From a checkpoint of a small model that predicts nearness at each pixel.
Training: 15400 steps, batches of 256.
Data: 197500 training examples, 20.0 epochs.
Rows from block 1 of the decoder, named by matrix and row number. Each number is 200 + 40 x the weight over the matrix's rms, rounded and kept within 0 to 999. All counts start at 0.
# conv: 3x3 conv (decoder.mid.1.conv.weight, 256x256x3x3), inputs 148-184, a 3x3 kernel for each
conv.191,227,194,242,174,168,259,131,174,252,156,234,214,121,159,245,210,172,232,241,201,128,223,179,105,203,186,227,168,221,189,209,274,229,182,239,203,206,181,187,174,268,199,187,186,277,236,144,176,207,268,208,206,159,165,105,233,191,191,204,234,98,231,170,186,250,198,204,213,235,229,237,195,193,212,183,258,172,280,227,163,283,160,173,196,160,202,101,215,157,187,122,198,183,154,158,209,185,172,198,222,232,205,125,161,187,201,233,190,223,211,211,183,174,202,230,207,233,187,240,169,185,177,186,176,167,172,198,187,190,191,206,193,175,167,176,213,275,276,203,265,209,194,156,189,205,228,164,153,168,202,224,247,190,166,201,249,167,288,255,145,217,212,163,196,256,210,101,183,217,149,165,205,170,183,267,105,263,217,188,244,184,226,191,226,116,158,197,220,185,254,232,147,231,175,163,235,218,155,184,202,194,184,177,173,200,217,149,195,249,182,210,200,237,215,265,176,250,191,183,208,263,173,161,201,207,261,245,122,182,206,224,181,173,179,203,172,203,190,198,253,187,180,192,188,207,203,225,293,229,203,282,188,202,201,205,175,204,171,205,227,106,250,237,252,233,150,173,179,185,209,202,184,212,203,150,199,182,196,167,189,217,199,215,278,170,186,204,227,212,181,160,186,253,197,165,246,233,155,202,180,180,210,229,239,131,257,226,248,185,198,222,174,212,159,189,166,155,157,177,267,249,205,194,216,200,140,185,203,176,175,149,255,215
conv.192,216,257,221,200,155,186,158,181,251,217,246,253,207,18,250,214,154,187,196,204,186,179,248,141,229,221,206,230,176,207,204,123,214,252,165,240,160,197,200,219,200,181,226,182,148,266,198,189,217,218,214,176,160,169,218,189,257,219,169,201,178,173,197,208,205,249,252,227,271,221,224,172,157,196,171,242,114,201,267,282,258,258,191,169,239,135,277,157,153,237,201,153,192,250,217,204,140,203,148,179,204,184,281,184,225,193,200,159,196,201,177,268,227,139,218,173,171,176,129,178,170,362,203,147,175,215,179,152,201,195,219,234,186,214,206,242,252,229,222,212,255,209,199,188,198,220,196,223,225,214,268,189,251,223,211,196,179,158,208,160,217,203,197,270,214,214,332,165,189,186,204,166,189,194,274,205,112,186,154,150,241,187,224,181,251,229,135,233,190,191,220,219,206,194,228,208,244,246,216,206,225,233,251,185,230,254,237,199,163,227,204,262,263,227,271,162,192,264,224,178,190,166,191,191,211,195,179,148,153,177,168,166,179,186,177,171,168,227,196,222,189,184,168,215,284,247,232,213,202,80,176,256,214,208,228,173,170,226,271,197,166,205,100,220,211,222,177,204,231,193,178,156,219,146,148,202,188,214,184,202,190,239,252,216,176,239,213,210,245,217,202,198,198,152,151,167,169,202,170,196,192,236,191,170,219,204,190,181,196,227,175,194,239,169,192,177,148,179,201,149,117,173,253,225,134,165,212,219,151,176,161,172,228
conv.193,185,251,121,193,215,209,166,219,154,183,194,177,151,238,164,198,259,168,196,211,253,179,164,228,169,159,207,221,217,194,246,230,213,223,126,207,217,140,184,211,216,230,252,166,232,242,178,170,186,279,135,205,229,239,178,189,166,163,164,185,207,189,144,218,198,176,187,252,230,149,167,183,209,197,261,215,149,248,188,209,170,233,214,222,276,98,202,239,235,250,194,210,229,81,189,270,172,214,240,205,195,161,238,168,118,260,143,222,228,148,220,223,178,232,235,201,218,178,184,208,253,266,192,181,242,196,127,180,255,149,234,282,225,182,260,196,220,214,252,240,196,215,169,208,189,152,200,214,150,180,172,190,177,192,143,249,204,258,200,167,168,259,216,142,160,255,173,135,210,201,202,173,116,216,195,143,279,166,115,219,154,239,182,96,295,146,219,215,105,266,215,184,113,225,182,214,276,182,164,187,131,246,239,189,167,149,215,189,204,207,160,274,113,190,162,158,146,190,173,170,269,181,217,188,167,154,160,162,180,234,165,234,201,182,214,231,236,230,295,146,195,181,184,197,234,168,140,172,146,225,225,226,201,257,192,167,230,180,226,252,278,180,148,170,245,221,259,203,183,206,173,179,186,195,71,226,251,232,167,191,207,172,211,92,176,287,146,222,162,134,211,152,145,246,223,214,243,186,171,201,230,121,205,245,193,189,202,268,162,162,200,222,228,195,149,175,157,251,203,132,216,179,176,200,169,242,136,241,59,115,180,189,194
conv.194,200,212,184,190,171,234,190,260,194,228,276,206,257,214,251,229,122,177,216,207,178,169,186,122,159,167,180,212,243,222,201,185,191,194,174,211,250,200,214,172,235,201,274,231,275,147,293,206,173,209,220,200,212,217,168,206,292,235,197,211,183,203,257,221,183,193,198,104,215,205,220,256,196,222,157,182,193,225,219,172,140,191,139,213,152,91,165,213,201,225,193,255,175,233,218,266,167,169,128,221,177,188,282,193,248,178,194,173,168,172,170,185,342,142,162,189,212,161,253,204,146,152,124,244,232,140,170,134,198,229,198,269,214,192,236,209,232,217,200,314,145,126,196,254,186,173,117,153,250,214,250,231,182,225,154,226,157,191,252,211,191,191,153,182,178,201,276,204,215,214,228,182,154,161,367,245,176,187,228,226,201,194,226,185,213,263,212,250,201,232,184,223,199,112,267,197,170,220,132,178,139,216,218,236,211,195,226,151,172,197,266,265,199,212,286,192,197,198,220,206,210,201,177,174,262,187,179,250,218,126,196,199,226,254,234,179,246,181,250,250,210,217,191,188,205,222,198,217,137,182,197,133,234,187,183,254,243,216,208,122,227,197,194,213,191,207,250,220,153,108,175,226,181,196,202,207,198,226,156,238,180,174,165,249,185,191,128,163,163,240,137,191,212,170,207,142,228,226,223,217,287,183,162,194,224,172,180,246,154,235,262,153,165,266,218,199,252,235,229,198,262,187,223,210,193,232,201,153,310,192,240,269,163
conv.195,164,177,199,248,191,227,206,227,204,168,170,216,218,232,222,250,160,149,210,198,205,155,202,167,277,243,205,201,217,222,203,180,202,166,127,184,152,232,195,199,189,206,231,174,230,197,201,175,160,130,237,164,204,209,214,106,188,253,304,208,223,262,153,215,219,248,168,159,207,227,224,232,191,270,312,159,201,205,146,198,185,193,223,199,182,180,162,204,195,191,172,187,180,189,189,219,144,212,137,233,203,175,152,147,207,253,158,133,154,180,191,252,245,187,144,193,180,192,174,193,239,191,214,131,260,237,148,308,227,177,176,207,235,148,181,154,195,188,207,158,164,251,218,287,168,173,187,175,202,238,243,231,207,185,294,190,161,201,210,240,218,154,206,234,208,232,166,222,167,157,119,181,131,209,151,148,196,177,193,162,130,256,232,234,179,150,191,187,214,232,251,179,268,154,172,187,176,191,236,276,94,186,222,151,203,144,252,225,182,218,231,154,225,196,247,251,167,205,153,160,255,180,126,187,179,173,207,189,198,143,182,176,203,177,199,186,213,188,172,196,207,231,253,181,216,171,209,242,227,187,289,161,188,268,229,206,211,237,171,161,173,174,182,142,196,151,151,149,247,210,266,191,174,108,245,206,172,151,164,240,231,259,386,227,204,236,230,189,211,199,183,198,213,157,212,115,187,248,207,137,162,290,221,215,162,189,267,180,209,149,202,170,205,224,216,163,237,175,169,145,166,179,228,172,181,234,204,218,123,41,165,186,230
conv.196,220,219,190,231,278,217,201,209,194,220,167,148,112,210,224,195,209,230,233,205,172,256,243,201,217,135,96,206,223,240,218,235,275,259,231,178,184,187,227,199,314,93,244,234,32,243,203,301,247,158,152,204,199,282,213,248,193,201,290,181,213,203,191,203,208,153,237,156,146,124,198,162,165,193,132,243,197,258,271,220,214,211,203,261,189,110,269,194,200,214,159,177,203,174,216,194,198,175,132,201,287,169,196,316,150,171,272,196,161,121,219,228,263,129,212,232,191,265,212,229,217,89,233,203,190,200,193,134,226,149,195,218,185,158,174,218,211,216,198,221,144,196,250,234,196,149,250,162,197,149,217,145,92,266,294,241,197,119,157,227,127,229,153,214,171,192,146,289,274,255,223,195,169,240,196,271,112,205,180,240,170,115,262,191,270,190,183,283,175,125,296,127,200,169,202,216,141,234,186,161,203,190,230,143,257,277,203,172,180,176,338,130,152,223,162,288,176,175,164,225,186,250,252,117,246,171,207,202,218,178,214,213,152,245,207,182,197,162,157,183,197,293,251,210,201,249,227,234,236,176,195,153,203,126,238,215,314,203,157,132,283,187,198,162,168,273,204,127,128,192,275,221,170,251,121,158,219,172,225,210,217,165,158,273,163,131,175,144,227,214,251,225,247,197,240,292,174,168,235,221,124,322,231,152,198,233,200,187,181,206,179,246,162,220,153,203,227,243,211,223,293,178,154,148,218,157,175,176,185,245,158,183,180
conv.197,239,201,181,215,183,203,204,184,179,209,211,204,251,194,189,249,201,202,264,249,171,221,295,158,213,185,192,201,230,235,229,218,244,190,239,237,185,189,161,166,189,175,228,171,103,206,190,202,280,195,211,196,122,209,175,273,212,195,149,157,208,135,236,206,179,168,213,192,200,216,208,194,184,227,180,173,96,177,107,208,193,223,199,200,148,162,208,163,203,196,225,181,198,264,223,188,205,149,167,185,159,225,231,103,205,177,235,202,169,220,121,187,195,193,203,213,202,245,204,156,232,150,157,145,201,224,207,126,163,136,161,219,175,190,137,186,279,237,259,223,200,228,250,229,190,203,212,164,163,219,234,199,196,171,203,204,236,302,108,168,127,197,231,220,178,181,261,214,214,152,215,213,179,212,140,192,234,173,171,153,121,198,230,213,203,230,212,192,176,218,190,212,167,223,248,224,211,217,245,241,252,180,279,246,251,183,204,181,188,185,212,227,108,270,253,216,171,221,171,233,227,210,201,184,190,165,146,171,187,247,165,183,180,169,279,238,211,256,310,171,205,160,188,252,246,203,200,154,244,185,109,130,191,257,117,220,111,192,207,163,208,123,165,219,139,181,228,265,216,216,224,208,190,185,149,145,216,230,157,145,242,244,181,323,196,211,210,218,196,190,156,178,149,129,192,213,239,221,237,196,262,209,190,141,231,238,201,246,177,264,210,156,243,227,276,213,220,186,142,176,176,182,189,132,181,183,197,213,184,84,153,228,184
conv.198,196,137,208,234,253,184,205,227,230,203,192,189,200,181,159,171,212,217,163,210,236,188,239,219,234,315,164,170,181,245,233,158,232,192,251,210,219,146,242,215,119,162,188,253,185,228,276,208,232,138,190,230,181,189,161,201,201,279,200,259,188,235,208,126,194,194,139,208,218,263,244,187,226,218,175,194,201,209,184,168,228,168,222,180,238,218,198,205,139,222,147,191,182,238,226,209,201,211,214,221,261,205,260,114,231,166,169,200,241,137,200,148,242,179,202,199,202,170,107,149,233,156,225,182,194,186,171,189,246,168,195,222,245,229,243,248,174,194,225,239,218,219,185,213,203,245,233,183,251,240,173,182,193,221,203,183,171,76,166,162,204,207,192,232,183,116,200,250,180,227,226,143,133,170,204,199,152,210,184,158,251,201,215,191,136,154,165,252,212,284,213,152,162,162,220,126,145,173,203,230,203,171,168,198,196,203,177,174,230,199,170,273,104,142,260,179,192,168,111,213,222,162,173,188,151,131,255,232,194,155,198,254,189,179,237,115,194,165,186,173,175,152,221,190,173,128,172,153,155,167,201,189,231,192,204,159,226,126,197,160,144,283,175,172,178,286,172,179,217,143,115,51,126,135,266,287,174,268,193,176,223,128,222,208,229,239,205,209,208,159,164,164,209,254,101,172,211,167,155,186,180,163,177,269,159,182,207,279,283,188,262,240,233,270,234,218,177,191,181,244,280,174,257,187,194,152,237,264,224,198,209,228,204
conv.199,244,290,153,161,203,220,170,205,163,187,219,244,194,250,241,209,256,234,294,217,246,202,188,198,157,190,117,244,188,204,217,171,157,146,227,145,202,203,169,273,310,227,198,192,196,177,237,194,121,222,266,177,230,175,167,280,247,266,231,185,197,205,200,134,132,168,193,102,144,169,182,191,178,167,154,230,218,228,154,184,268,155,228,178,164,140,234,164,167,168,186,188,243,229,182,172,168,99,189,178,217,230,231,281,182,216,212,256,201,188,144,228,281,193,180,213,203,192,136,176,176,254,185,152,159,176,216,146,210,213,223,240,152,161,219,207,199,250,157,154,217,206,200,167,291,201,200,224,232,197,161,152,194,223,179,217,145,192,214,188,192,166,108,180,241,227,297,217,153,236,200,164,197,204,153,128,235,258,226,230,181,186,209,194,252,222,187,194,206,223,292,224,177,286,254,175,197,210,201,265,155,251,199,176,301,199,257,177,223,147,223,215,180,191,211,193,166,149,255,206,184,180,221,169,228,224,154,144,194,234,164,222,204,188,284,163,222,176,246,182,199,237,186,195,214,174,192,159,213,214,170,160,211,209,240,243,205,295,196,194,186,240,219,212,269,90,275,193,182,183,241,187,168,229,202,210,194,174,221,246,196,213,243,199,219,197,201,173,184,230,127,196,179,207,184,157,164,187,216,244,250,153,179,238,260,204,232,242,231,232,200,184,235,221,210,216,271,231,208,285,202,211,179,212,167,186,167,204,153,156,185,170,194
conv.200,206,177,172,199,174,227,264,155,158,164,122,150,186,208,140,164,207,203,190,233,245,223,268,178,228,217,235,228,149,201,149,171,200,218,168,113,232,215,239,210,233,230,208,225,164,212,245,180,197,223,202,194,182,279,222,158,214,286,270,305,305,230,156,149,110,168,181,225,137,174,145,186,157,164,237,155,187,204,188,236,182,175,184,155,193,218,235,175,195,192,169,189,215,240,126,199,214,144,162,200,212,270,199,149,264,166,250,120,251,179,160,179,181,116,124,199,193,150,227,223,117,142,222,196,156,209,228,252,249,239,245,268,143,94,261,202,160,206,255,228,183,220,237,244,227,191,210,243,151,108,185,125,143,167,203,268,142,148,181,189,197,235,182,211,210,157,230,242,156,192,156,212,139,197,194,151,149,217,185,157,209,217,267,206,272,222,212,229,227,231,244,207,165,219,219,181,201,196,178,198,179,199,236,159,220,291,277,104,160,120,193,185,177,160,239,215,252,181,235,172,183,265,196,141,246,95,187,184,185,216,150,251,201,209,223,152,176,87,198,172,129,194,171,246,217,160,198,158,169,241,261,220,287,190,211,159,69,243,124,174,191,186,161,160,204,215,228,225,160,208,223,213,150,219,192,266,203,216,192,189,159,139,208,143,123,162,190,157,181,218,177,196,260,121,203,212,202,182,187,254,202,172,203,157,274,247,222,180,168,213,165,180,223,182,236,190,318,246,207,252,142,181,187,153,181,188,197,166,233,159,199,240,303
conv.201,216,202,244,183,195,277,209,222,274,159,182,249,211,170,142,196,137,168,252,163,200,201,129,194,251,173,224,171,246,197,240,178,243,212,256,177,163,242,198,225,203,161,223,190,171,121,225,256,212,150,211,194,202,235,297,248,158,133,210,214,244,266,205,184,225,160,167,176,198,191,227,241,211,169,153,225,261,213,225,188,153,172,159,176,195,220,136,194,143,178,148,254,195,250,219,195,229,189,201,225,237,178,170,255,160,177,126,219,204,241,186,212,235,184,180,185,186,238,128,205,163,173,170,215,166,284,228,208,203,242,223,230,155,188,187,206,205,193,207,289,122,120,226,158,144,263,179,234,203,174,176,152,152,143,174,273,145,246,154,209,169,149,199,217,218,210,286,234,219,180,145,212,190,223,207,172,170,220,172,204,219,177,200,176,321,239,161,188,227,231,237,240,217,261,221,200,238,202,195,215,226,151,211,177,191,272,111,185,226,142,170,18,238,223,153,191,213,164,178,250,135,225,186,172,226,164,232,183,242,163,207,181,222,260,190,187,185,144,151,254,200,206,249,273,171,238,206,215,244,174,205,167,257,154,241,135,246,218,165,265,188,223,105,220,189,210,173,187,222,127,169,113,184,225,191,212,189,201,255,212,235,195,240,184,176,190,231,177,176,206,172,222,161,173,246,189,201,232,177,156,184,195,230,138,168,225,245,174,181,240,243,233,210,223,161,134,208,246,184,197,200,172,173,246,181,210,200,175,321,271,169,219,261
conv.202,209,242,215,176,255,205,130,223,222,208,186,160,201,185,159,151,288,242,232,252,177,225,276,148,242,236,159,209,263,195,260,216,187,163,183,159,177,179,224,194,231,222,169,134,179,143,186,165,215,188,184,210,193,147,195,163,189,173,139,195,169,167,210,211,236,237,183,280,258,282,262,224,185,234,149,156,193,211,212,211,175,220,182,198,132,168,217,185,279,217,177,196,190,198,246,111,223,173,87,229,199,175,247,181,279,183,258,266,163,184,170,216,256,197,181,155,150,180,178,171,154,154,187,178,255,189,244,213,201,308,183,230,265,270,213,185,238,198,190,235,208,122,179,219,254,229,275,145,210,214,134,255,86,215,140,196,234,171,233,76,172,288,225,202,224,136,198,190,163,218,157,225,219,215,196,176,155,192,198,188,125,237,239,132,178,195,150,271,233,174,222,223,195,235,242,147,169,221,199,141,209,103,181,152,136,180,224,206,189,180,231,171,148,218,207,193,242,165,181,296,171,239,153,182,214,187,181,246,242,263,212,203,254,200,140,226,229,167,171,200,216,191,215,185,187,206,147,84,282,204,112,224,174,130,175,195,128,197,155,97,233,230,203,222,191,234,157,210,194,189,154,295,345,141,241,244,246,190,235,215,201,185,247,194,177,196,222,264,161,281,194,158,206,186,165,201,193,243,114,196,129,193,223,155,266,211,196,295,161,253,243,101,232,191,208,219,218,221,213,196,206,147,204,216,229,235,241,256,201,183,124,243,213
conv.203,165,130,170,173,84,234,148,198,237,193,197,173,225,249,228,179,222,192,209,222,158,205,165,100,188,126,199,210,238,218,244,236,138,240,211,235,267,174,157,188,243,206,221,200,223,212,224,158,116,171,151,219,168,189,253,59,169,194,158,122,266,109,206,313,196,205,224,215,159,171,258,95,242,230,272,211,221,197,166,183,194,131,241,256,194,133,194,226,173,136,192,191,190,249,222,187,207,209,213,173,173,257,231,190,198,155,193,229,257,236,213,216,220,252,246,268,224,149,75,139,158,251,198,178,195,201,208,226,262,137,228,278,231,144,229,182,170,230,146,184,210,185,202,193,220,166,273,206,139,297,208,183,168,258,186,221,171,153,192,176,158,228,210,240,241,227,153,201,110,203,173,152,237,227,157,255,320,149,185,183,202,229,222,175,210,192,153,217,189,124,178,180,183,150,172,236,172,234,232,161,261,156,119,182,188,146,235,182,168,201,211,224,231,171,205,156,180,171,181,163,163,247,215,165,182,206,213,258,230,174,232,222,186,214,225,177,201,284,269,295,120,204,291,239,188,208,209,258,207,144,265,123,173,173,226,178,72,201,213,199,230,216,224,161,189,149,207,261,210,249,239,201,194,187,175,120,196,172,182,259,188,224,171,230,213,287,258,186,219,260,212,214,216,198,147,313,223,180,206,257,160,234,181,206,120,280,206,240,270,153,211,136,226,266,178,178,186,209,109,140,165,181,240,183,205,178,173,270,252,157,227,216,169
conv.204,220,228,205,219,219,231,211,150,183,225,243,157,242,224,189,207,182,131,169,216,167,207,145,305,205,253,135,198,170,140,192,257,166,219,292,272,195,230,191,132,210,204,154,237,225,112,191,147,262,134,222,192,189,205,162,121,320,211,172,122,233,163,252,126,170,184,171,160,185,175,253,139,286,183,178,228,237,170,185,203,252,270,122,244,253,167,203,188,150,154,181,177,165,152,163,168,120,221,206,178,249,196,199,154,200,211,176,100,200,178,220,193,234,160,167,233,273,199,205,204,192,145,152,184,144,209,179,167,242,143,206,148,196,204,249,213,223,203,176,209,240,149,123,235,253,175,118,258,199,258,252,241,245,224,257,218,230,186,132,162,181,230,138,161,168,160,180,186,122,119,91,210,210,237,182,264,201,188,279,154,196,190,160,174,212,178,185,221,202,179,275,277,218,247,196,255,220,231,288,209,217,168,122,180,209,214,221,213,226,279,190,251,151,221,251,226,225,155,189,248,253,185,193,186,162,232,285,153,215,148,243,210,248,222,183,237,241,198,273,182,195,134,153,226,245,239,205,175,176,248,155,194,189,198,242,191,238,229,218,218,194,272,241,137,252,143,227,232,167,129,291,133,173,200,176,142,139,131,192,174,221,240,216,200,221,236,175,155,187,193,155,210,282,202,274,200,233,157,239,206,195,179,219,202,191,217,229,181,192,213,232,235,248,175,174,197,196,186,177,220,193,209,232,187,244,158,146,231,223,177,139,273,208
conv.205,141,238,154,213,125,177,159,169,174,205,220,206,227,91,299,200,205,247,161,173,184,208,163,165,232,192,184,187,211,216,254,244,177,206,168,174,205,193,169,153,287,283,173,205,171,212,162,195,155,175,227,185,241,189,173,163,166,217,200,171,216,186,189,210,153,248,172,244,228,200,254,204,205,181,186,132,186,239,189,224,228,256,191,215,184,204,196,198,175,218,161,206,230,155,145,190,198,147,167,260,200,183,136,163,184,143,237,254,160,171,185,230,270,208,214,133,184,204,201,188,203,163,251,179,270,197,141,104,150,179,198,159,225,199,171,206,201,155,166,227,179,233,204,143,214,181,175,209,203,242,169,214,166,190,186,196,150,237,212,215,199,177,225,212,221,254,151,163,211,217,242,210,144,166,182,138,152,230,216,199,174,177,268,232,99,187,185,246,228,184,193,182,260,296,238,206,240,238,220,192,197,202,142,187,228,221,227,199,211,215,183,243,138,217,194,253,200,252,235,195,201,199,194,190,176,156,203,177,184,76,175,196,199,187,209,200,249,195,132,230,174,158,185,219,210,259,195,112,264,164,180,269,183,220,207,227,275,244,186,218,221,230,211,187,133,193,203,185,140,175,190,137,166,228,167,198,165,152,203,200,151,211,155,256,235,189,208,218,245,263,251,284,202,218,179,213,164,228,172,199,243,223,170,193,197,206,196,215,177,170,207,158,184,230,189,214,186,136,173,228,213,198,189,249,192,189,194,198,19,178,182,173,142
conv.206,204,222,201,164,215,178,139,170,156,213,229,153,186,278,153,182,199,198,191,214,170,275,271,149,169,203,206,174,194,139,242,198,219,267,274,188,192,149,187,235,247,191,188,250,238,171,184,249,146,233,207,215,212,240,147,196,162,122,192,198,197,158,112,223,210,181,178,189,157,223,201,163,226,219,203,257,157,209,153,201,198,275,180,211,195,176,157,266,156,213,210,140,163,200,247,233,192,301,240,164,226,243,203,207,215,213,244,195,262,122,177,204,185,169,230,199,257,197,168,165,208,198,175,149,208,197,187,237,250,113,243,196,89,175,241,225,186,185,154,190,202,137,225,216,153,200,88,159,174,141,183,121,76,231,203,137,259,220,222,142,209,215,220,208,145,245,172,148,198,190,192,199,224,268,186,240,247,191,188,211,214,131,157,169,220,157,230,251,251,230,222,181,111,149,201,165,178,168,172,146,186,168,174,150,219,118,150,148,119,225,137,185,133,251,242,220,184,192,158,200,167,199,245,184,206,232,192,199,128,150,185,209,174,230,189,205,209,211,320,244,229,245,216,152,165,223,179,226,149,278,237,236,138,157,152,52,226,191,204,198,210,189,254,265,174,170,221,179,175,244,170,230,240,216,155,211,213,169,182,202,189,178,185,180,199,203,177,204,136,195,210,187,226,156,221,172,173,202,187,179,195,140,178,137,156,188,194,193,201,184,209,230,213,164,239,196,218,169,198,203,226,227,234,141,204,164,170,254,238,206,222,273,203
conv.207,239,231,185,243,186,166,181,245,190,212,206,218,226,232,206,192,215,199,260,168,161,124,157,206,175,220,205,170,226,190,224,328,209,197,270,187,183,178,193,189,203,188,183,142,199,185,222,165,255,268,176,250,191,196,179,117,155,188,244,198,242,215,177,177,147,168,270,177,135,170,192,211,225,203,239,172,173,190,251,233,247,235,195,149,232,238,151,218,157,182,236,198,137,208,216,227,188,161,151,194,156,206,191,331,238,194,206,183,212,208,217,219,262,240,194,157,228,173,135,146,242,206,196,169,169,171,177,152,177,188,242,199,162,119,223,183,293,178,222,194,144,154,187,204,168,281,280,228,149,214,222,193,274,159,244,160,143,159,212,196,160,143,213,214,211,199,175,161,218,203,151,252,203,190,194,196,313,161,183,123,210,186,201,244,270,272,175,210,254,171,162,177,184,211,206,131,254,191,202,239,185,212,287,155,182,173,192,280,179,254,158,193,231,195,219,227,181,284,241,185,180,191,204,184,203,197,182,208,239,137,173,176,225,225,248,161,170,188,58,182,148,235,218,195,239,210,152,232,250,219,207,238,189,268,248,214,200,232,159,216,195,178,241,202,156,184,193,206,170,153,129,222,274,202,164,127,194,201,225,164,218,209,180,241,179,198,144,192,212,255,227,158,236,237,203,196,239,165,119,181,190,206,188,189,205,196,199,187,227,186,193,232,190,152,175,150,186,221,145,174,198,200,242,179,188,140,222,139,251,202,176,240,220
conv.208,185,173,191,201,226,166,161,231,237,156,99,155,194,156,195,186,221,184,223,227,206,103,205,242,146,179,219,233,220,206,101,115,176,200,205,236,120,163,180,205,148,167,231,190,245,202,194,170,159,228,233,147,221,201,159,226,205,166,198,203,211,242,233,152,254,222,96,207,195,159,225,225,154,168,128,119,134,272,142,199,179,187,233,212,136,118,164,235,84,148,169,226,240,250,147,284,180,243,151,196,188,116,224,259,215,195,173,141,195,138,185,244,158,229,212,177,183,186,137,210,199,249,143,166,202,185,211,215,220,244,226,220,177,164,197,180,160,182,198,163,229,242,228,181,199,215,176,179,191,244,206,176,157,193,163,170,147,153,182,225,145,234,125,169,172,197,212,188,188,176,156,215,211,163,142,184,191,212,247,194,137,183,205,212,196,241,177,136,200,276,246,263,183,224,198,171,219,170,198,210,229,216,247,190,204,313,233,189,187,202,258,329,161,184,253,236,149,151,207,223,163,236,299,173,234,198,205,216,165,202,201,219,204,227,199,188,206,141,221,225,208,222,175,187,263,264,188,269,251,302,151,195,179,224,193,164,155,204,201,303,223,236,146,238,196,209,191,173,222,251,203,217,248,190,191,199,206,182,118,162,206,205,202,214,202,176,133,175,148,172,195,145,230,188,173,184,231,238,148,216,150,250,237,160,199,252,176,151,166,166,138,159,149,178,214,217,138,200,253,193,178,199,275,184,129,236,219,181,195,237,211,224,180
conv.209,214,207,217,184,148,182,181,236,222,192,150,231,206,208,269,207,198,315,194,176,206,209,233,228,227,215,202,207,191,223,232,230,146,150,147,175,198,204,222,198,200,203,216,229,211,189,196,183,156,169,184,162,173,178,181,176,151,246,212,215,230,187,245,200,217,201,203,286,197,202,196,152,165,154,246,179,219,240,236,152,252,210,196,226,176,157,212,229,149,216,141,200,216,247,202,241,193,244,167,153,184,175,216,252,133,196,211,148,206,215,145,245,245,185,166,189,201,207,168,208,197,164,153,179,187,190,213,165,213,179,163,201,252,167,231,142,144,194,162,260,202,135,195,221,186,141,163,199,250,196,249,251,234,218,229,180,191,140,188,185,223,220,166,221,214,194,217,215,224,124,205,203,161,192,213,235,192,224,200,223,167,150,190,280,245,220,200,247,201,164,164,161,191,220,179,222,233,150,131,199,251,209,65,192,182,214,252,243,239,283,199,225,205,190,195,166,229,196,182,179,172,204,171,136,190,139,194,178,208,201,169,247,204,250,189,157,207,165,234,216,188,261,185,211,271,162,176,160,224,98,216,190,159,227,235,247,257,204,141,189,217,185,146,201,205,204,258,187,170,221,176,159,150,179,152,165,200,180,186,203,200,160,128,240,207,156,275,228,231,234,261,205,159,201,166,256,213,228,270,176,182,224,234,149,159,197,217,166,152,231,204,182,200,251,173,218,177,182,116,157,192,208,220,183,215,232,232,206,251,187,159,180,187
conv.210,165,255,228,168,116,204,256,155,174,212,134,182,193,91,297,205,266,204,183,222,198,200,219,191,241,158,132,166,198,171,232,197,207,210,195,191,267,163,195,249,136,150,208,170,200,190,237,178,148,159,238,154,166,179,192,197,202,155,177,166,172,190,174,211,157,233,184,278,217,190,207,196,196,211,220,123,167,199,189,251,166,269,182,222,198,192,179,193,164,102,182,227,181,194,182,200,224,190,142,285,247,229,240,140,129,221,221,222,156,145,203,201,106,151,167,191,158,202,182,153,167,233,218,209,223,220,171,216,175,253,196,202,165,142,147,200,226,189,174,205,214,196,157,174,209,177,251,145,215,235,204,189,219,232,192,207,200,138,211,180,160,137,166,215,173,207,215,143,170,157,208,191,158,219,226,177,160,233,155,203,213,300,193,184,148,226,152,182,209,168,144,159,151,132,180,170,192,255,188,233,214,208,236,156,149,164,174,178,204,231,195,153,189,162,162,177,171,189,231,147,198,198,140,190,202,179,218,187,190,202,244,195,214,226,244,174,190,196,91,171,170,203,191,156,171,187,276,156,242,157,246,209,222,100,219,196,187,224,133,205,233,238,207,157,178,198,188,195,265,202,145,202,279,202,193,133,199,247,232,208,217,154,217,191,195,210,221,237,191,198,226,178,249,247,190,115,197,241,175,212,170,310,230,177,171,221,178,156,169,174,230,170,175,204,221,235,156,239,209,229,235,220,226,184,196,177,150,184,215,214,155,168,202
conv.211,205,178,115,186,219,124,221,202,192,159,225,230,211,246,138,210,191,194,150,239,218,185,166,146,206,279,204,234,283,264,266,190,159,174,210,256,206,218,226,200,253,234,192,188,209,246,217,242,197,207,258,167,243,248,146,220,184,195,159,280,269,200,242,192,196,225,225,244,195,208,225,202,203,109,182,203,153,177,243,218,190,134,126,187,155,181,152,154,168,152,191,212,261,182,234,246,180,106,232,147,169,241,175,183,197,222,246,110,219,241,173,175,203,242,180,205,173,178,289,190,212,211,210,203,232,204,232,193,258,220,192,166,166,148,187,227,174,173,177,229,148,187,200,210,204,194,214,190,79,201,195,257,277,201,217,158,209,297,266,217,242,170,221,171,181,186,132,210,228,196,253,182,190,246,227,186,153,225,231,242,157,187,240,239,196,202,236,203,185,215,208,167,218,208,222,173,198,193,168,155,213,117,160,244,229,296,160,217,159,221,184,217,308,176,231,305,202,208,137,200,203,232,125,185,193,181,205,189,205,246,205,224,262,187,137,113,211,172,128,120,169,257,137,150,133,209,126,187,219,151,160,193,139,146,147,194,117,180,258,225,272,207,175,239,212,227,159,204,143,190,166,267,222,201,258,202,200,217,245,214,157,249,233,225,230,167,182,233,137,123,202,69,182,93,178,227,187,199,258,197,101,186,236,172,251,211,185,285,193,222,153,174,223,185,236,180,328,268,190,204,204,222,149,242,259,224,181,231,184,163,168,212,197